config.toml
model = "image flow-matching model"
dataset = "rendered scenes of coloured solids on a plain floor"
train_examples = 97500
image_size = 48
horizontal_flip = false
conditioning = "none"
arch = "dit"
objective = "flow_matching"
cond_dim = 128
logit_normal_time = true
norm = "layernorm"
hidden_act = "gelu"
mlp_ratio = 4
head_dim = 48
fused_qkv = false
qk_norm = false
dropout = 0.05
inner_norm = false
moe = "expert_choice"
num_experts = 32
moe_every = 2
expert_mlp_ratio = 0.5
experts_per_token = 1
shared_expert = false
patch_size = [8, 8]
layers = 8
width = 256
positions = "relative_bias"
optimizer = "soap"
beta2 = 0.99
learning_rate = 0.0021
beta1 = 0.95
shampoo_beta = 0.95
eps = 1e-08
precondition_frequency = 20
max_precond_dim = 1024
one_sided = false
adamw_lr_other_params = 0.0019
max_grad_norm = 5.0
max_steps = 7100
batch_size = 128
epochs = 9.3
lr_schedule = "cosine"
final_lr_fraction = 0.05
warmup_steps = 1420
weight_decay = 0.3
adamw_weight_decay_other_params = 0
Rows from block 5 of a small image flow-matching model, named by matrix and row number. Rows with one number within an expert belong to one neuron, the router's apart. Each number is 50 + 15 x the weight over its row's rms, rounded and kept within 0 to 99. All counts start at 0. After the name is the row's rms in percent of the matrix's.
Before each expert's rows are labels from the 100 images, of 14976 (inputs lightly noised), where the router gives the expert most weight on average: "strongest on" is what is common among them; "peak at" is the part of the image that holds the peak. Only what is clearly more common there than usual is listed. The data: rendered scenes of coloured solids on a plain floor. In brackets: how many of the 100, against the usual share in percent.
# router: router (model.blocks.5.mlp.router.weight, 32x256, trained with AdamW), inputs 86-128
# up: expert up (model.blocks.5.mlp.up, 32x128x256), inputs 86-128
# down: expert down (model.blocks.5.mlp.down, 32x256x128, transposed), outputs 86-128

# expert 30
strongest on: black object (100 vs 22.2); its colour: black (76 vs 8.6)
peak at: bottom centre (30 vs 11.1)
router.30 093:73 23 57 75 39 52 53 61 47 37 22 33 49 39 53 49 41 55 59 38 56 44 80 41 53 40 06 52 27 30 22 52 56 58 52 38 55 46 48 42 56 56 54
up.0 082:26 63 53 48 44 43 67 35 55 48 56 27 47 65 55 61 42 63 36 35 41 40 27 44 37 53 42 57 37 25 81 27 28 48 47 36 34 48 58 69 44 56 55
down.0 087:46 39 71 42 24 85 56 42 43 74 42 71 37 59 51 39 45 41 32 61 45 51 74 57 44 67 32 49 29 35 36 40 74 67 41 67 83 44 58 49 45 81 41
up.1 090:40 48 56 46 43 42 52 44 66 37 38 44 70 49 19 38 48 74 50 49 58 22 48 44 51 58 82 56 50 62 53 50 63 62 33 42 38 33 43 57 41 46 63
down.1 093:47 32 35 52 55 55 45 47 32 47 56 90 69 50 00 39 59 42 61 53 64 47 57 37 77 32 20 56 55 50 41 53 42 48 59 67 34 55 65 21 43 39 53
up.2 103:39 27 37 34 54 40 63 35 57 34 70 23 42 55 53 61 62 36 72 67 54 56 54 43 33 39 87 56 56 29 17 51 53 47 45 39 37 59 42 50 39 45 45
down.2 102:35 55 58 60 66 47 64 59 61 48 49 58 41 39 85 45 59 44 35 36 73 43 62 51 55 39 21 55 53 35 10 63 00 46 64 48 17 54 52 64 41 66 46
up.3 089:39 47 48 50 59 89 61 49 21 54 50 55 78 60 54 44 62 48 42 62 56 46 47 33 53 39 45 51 56 66 54 61 36 42 16 40 70 36 46 46 45 46 33
down.3 087:55 49 69 58 57 73 64 71 54 66 43 91 49 52 07 59 62 40 68 68 69 68 46 47 47 49 69 65 60 25 51 52 58 48 34 38 54 33 36 15 44 54 66
up.4 102:54 52 64 65 49 46 69 53 64 49 33 66 50 72 69 37 47 52 64 48 22 59 46 26 37 56 59 62 27 69 74 57 50 51 61 54 49 54 77 60 57 52 40
down.4 104:50 56 51 52 33 46 48 70 58 44 55 39 52 44 45 68 43 42 80 59 43 25 52 37 53 56 89 69 00 51 31 23 61 37 38 31 68 69 48 39 51 41 45

# expert 9
strongest on: pink object (94 vs 22.1); its colour: pink (63 vs 8.1)
peak at: bottom centre (27 vs 11.1)
router.9 094:15 53 48 47 61 52 46 33 44 36 55 59 44 82 54 46 57 59 48 46 63 66 52 34 49 46 83 51 80 39 62 99 37 35 32 51 30 57 64 54 42 41 32
up.0 092:48 40 73 32 53 52 75 43 32 46 52 37 47 42 59 48 58 54 56 45 71 70 46 39 70 64 62 51 57 48 37 51 69 50 51 51 49 64 56 42 57 50 30
down.0 094:52 65 49 50 37 40 70 56 59 56 43 58 62 53 19 53 60 52 55 40 14 24 46 45 47 35 43 55 39 47 72 55 33 57 57 78 66 64 57 76 64 53 56
up.1 103:45 53 50 56 60 41 41 48 50 55 55 75 42 49 57 49 50 58 49 56 50 53 70 39 61 48 64 98 59 40 05 83 90 56 50 57 69 40 40 54 44 49 23
down.1 116:59 53 54 76 74 41 55 46 34 38 43 36 69 53 38 45 47 28 49 40 35 57 70 51 32 44 49 56 31 39 38 75 64 32 56 62 55 47 46 36 58 45 67
up.2 092:51 52 61 39 57 48 48 55 24 45 38 58 73 19 20 41 62 58 44 45 24 49 61 62 31 56 03 43 61 68 54 75 56 48 35 32 46 44 39 27 50 41 56
down.2 102:61 55 68 59 54 32 55 47 42 62 60 59 80 75 53 75 58 56 62 67 67 62 55 32 72 52 74 33 40 56 51 59 41 37 35 33 47 54 41 69 45 42 50
up.3 106:37 61 57 30 43 45 36 48 37 51 41 63 78 30 47 51 51 21 31 49 42 69 59 82 48 49 75 69 46 68 68 71 45 50 65 82 66 38 47 27 58 26 57
down.3 105:46 38 56 30 57 62 57 53 47 80 29 24 81 70 44 30 40 88 56 38 62 48 50 27 42 50 17 11 58 71 67 52 69 68 49 74 36 43 49 56 50 67 49
up.4 105:51 45 54 35 73 24 42 35 60 28 34 20 81 56 19 54 62 63 46 43 38 36 75 50 52 43 40 39 38 63 51 33 65 34 57 32 68 51 51 50 42 37 46
down.4 105:41 50 32 56 45 49 57 54 45 70 50 51 71 50 41 64 56 52 51 59 47 16 49 38 43 73 55 23 41 59 62 72 84 46 48 45 00 57 33 15 52 62 51

# expert 13
strongest on: light from behind the scene (83 vs 25.3); count: five (48 vs 20.3); tube (31 vs 12.1); jack (29 vs 11.9)
peak at: bottom right (30 vs 11.1); bottom centre (27 vs 11.1)
router.13 092:71 62 66 66 29 41 50 41 51 48 43 54 42 57 58 59 31 67 45 55 61 50 59 66 48 48 58 29 51 36 36 52 76 45 52 58 66 65 60 42 61 60 63
up.0 112:30 48 50 78 54 28 80 44 85 47 55 57 66 58 84 63 65 63 50 18 41 58 56 66 26 40 22 44 48 48 46 41 39 59 43 47 37 14 56 72 52 43 47
down.0 108:48 50 51 42 64 38 17 37 28 33 46 50 46 41 34 28 53 58 55 89 44 54 37 65 36 46 24 56 40 64 61 60 66 58 44 56 36 70 54 50 59 45 40
up.1 095:53 36 55 68 49 29 35 63 46 55 51 67 59 67 43 33 51 43 62 31 42 39 44 57 46 31 44 48 52 37 33 48 75 40 63 49 76 84 47 47 32 51 46
down.1 085:41 54 51 62 47 53 56 41 35 35 52 43 56 43 32 36 52 46 51 27 35 48 45 48 54 52 65 55 45 52 44 29 39 56 55 54 33 72 67 21 50 53 60
up.2 118:39 52 69 51 49 49 26 45 10 61 52 49 60 35 61 64 55 42 42 48 57 33 41 35 50 45 57 14 58 47 39 17 54 50 69 46 24 25 39 56 56 55 56
down.2 121:42 60 42 55 63 34 55 50 65 62 30 71 64 60 47 48 58 48 72 38 51 61 41 41 51 51 37 71 75 53 72 52 69 35 50 38 30 44 32 59 55 60 65
up.3 089:43 18 26 40 55 60 48 47 73 49 48 70 34 37 46 43 43 64 18 42 47 37 59 67 54 45 61 39 27 44 56 53 56 57 49 47 78 88 48 29 44 59 37
down.3 084:36 54 64 24 49 53 44 50 43 57 57 40 58 50 46 56 60 42 49 42 43 62 64 67 50 50 19 55 59 51 74 37 07 47 52 66 73 39 53 57 57 60 46
up.4 110:61 33 55 74 25 21 40 59 50 60 54 34 51 50 59 78 44 51 75 56 57 43 69 23 67 76 43 63 46 59 32 45 50 59 63 52 64 57 57 40 58 50 49
down.4 111:52 56 57 56 41 63 46 55 72 55 38 77 44 55 43 43 42 46 41 69 61 61 57 60 55 47 28 64 51 56 20 56 57 62 40 36 46 70 49 84 51 66 50

# expert 23
strongest on: grey object (47 vs 22.7)
peak at: bottom right (41 vs 11.1)
router.23 073:56 45 52 33 38 28 64 32 51 55 46 39 35 45 56 63 52 71 63 74 46 44 59 65 49 41 76 45 40 52 42 55 88 54 53 49 38 55 65 54 38 51 57
up.0 104:53 48 63 63 44 38 53 36 34 53 34 59 39 32 41 42 42 51 60 47 39 61 63 49 51 63 58 51 68 59 79 48 53 44 43 40 08 59 49 37 42 35 41
down.0 099:50 40 56 54 49 36 45 55 49 33 35 82 45 56 43 44 42 56 45 49 43 54 37 54 48 44 57 31 28 54 39 45 42 55 48 59 28 18 66 51 56 42 49
up.1 088:44 72 37 43 79 57 44 56 63 51 50 65 42 72 01 71 36 90 20 42 62 26 52 47 45 39 46 61 62 58 57 68 75 40 59 42 06 58 65 35 46 31 47
down.1 088:50 48 45 56 37 68 57 56 27 56 40 27 59 47 26 48 49 52 45 32 38 23 45 42 56 65 55 49 72 42 60 26 41 48 44 52 73 39 34 43 38 43 45
up.2 111:52 31 61 77 25 48 92 60 65 25 41 69 52 57 44 41 59 66 48 63 45 40 56 26 47 44 27 28 34 48 52 78 79 63 50 72 17 70 56 38 42 48 65
down.2 090:45 52 25 83 65 45 68 58 69 49 48 21 52 50 37 47 56 47 88 35 54 43 55 33 57 48 82 73 44 51 43 33 52 45 46 36 64 42 55 38 52 33 51
up.3 131:52 40 55 54 25 40 50 53 61 46 74 52 42 69 53 48 40 58 53 64 33 64 62 66 42 67 80 58 38 42 33 40 68 52 37 54 53 72 46 34 38 64 39
down.3 119:51 51 34 66 33 42 54 52 47 55 50 58 51 54 76 40 36 52 40 44 53 45 57 31 59 48 35 59 68 46 38 80 75 46 60 43 47 76 39 69 48 61 44
up.4 109:45 63 47 36 34 56 40 42 67 59 42 80 33 56 42 55 30 53 39 41 68 54 55 44 48 32 60 30 57 35 23 44 79 35 50 75 47 48 57 33 28 59 31
down.4 119:37 49 73 61 47 48 41 58 61 31 61 29 37 50 39 37 37 47 40 56 54 57 56 67 42 53 28 72 14 50 46 28 23 72 47 57 48 49 57 44 44 34 54

# expert 3
strongest on: count: one (56 vs 19.6)
peak at: bottom right (29 vs 11.1)
router.3 110:49 40 53 00 60 18 50 45 45 55 49 25 35 49 21 57 64 38 59 57 36 62 62 37 52 57 50 56 45 49 46 31 34 54 61 46 31 26 56 71 52 43 53
up.0 100:48 49 50 16 39 59 21 46 53 58 64 40 74 58 49 56 61 33 53 53 57 59 32 25 89 53 52 82 62 60 21 35 07 61 40 38 44 62 47 60 57 54 51
down.0 092:54 46 30 34 31 39 41 51 39 56 57 68 73 54 24 75 68 51 45 55 56 56 24 67 41 53 63 53 65 63 52 32 25 53 50 64 64 59 65 18 39 37 52
up.1 118:56 54 55 26 56 65 40 45 47 67 59 61 41 48 17 40 40 40 52 58 60 50 67 45 46 61 60 62 78 33 04 39 46 41 83 47 55 69 57 48 56 66 63
down.1 091:66 46 56 40 36 45 46 45 53 44 41 89 61 60 30 35 55 36 67 60 46 41 44 37 48 33 68 71 51 66 12 43 68 47 77 42 75 42 53 55 54 43 48
up.2 070:35 64 15 39 27 50 31 41 61 34 37 44 32 62 45 46 47 34 62 52 72 57 46 49 53 65 50 59 69 41 40 66 15 56 51 44 46 36 39 36 62 49 49
down.2 076:44 43 41 64 59 61 40 61 39 50 58 28 45 40 58 50 44 54 58 54 47 41 45 51 49 53 64 63 58 46 21 61 31 42 38 67 67 63 57 62 43 37 55
up.3 095:53 72 35 75 31 59 65 53 61 51 47 60 65 55 26 47 52 45 44 66 50 60 63 47 51 59 51 57 55 65 34 52 58 50 61 53 56 65 72 57 49 43 66
down.3 116:58 31 44 46 43 61 64 53 55 44 47 26 59 59 55 67 49 36 64 58 54 41 55 53 52 75 36 52 53 56 30 76 60 42 48 70 02 50 60 35 48 67 38
up.4 089:52 41 43 66 57 68 45 56 46 49 42 80 42 49 14 31 59 50 67 64 34 30 54 35 40 48 44 74 72 38 39 35 94 52 65 43 65 35 39 63 62 45 67
down.4 077:51 52 35 34 40 67 58 41 45 61 46 74 45 56 86 48 47 40 34 47 39 57 48 69 33 52 45 42 88 57 46 48 81 53 59 48 49 24 58 53 43 59 50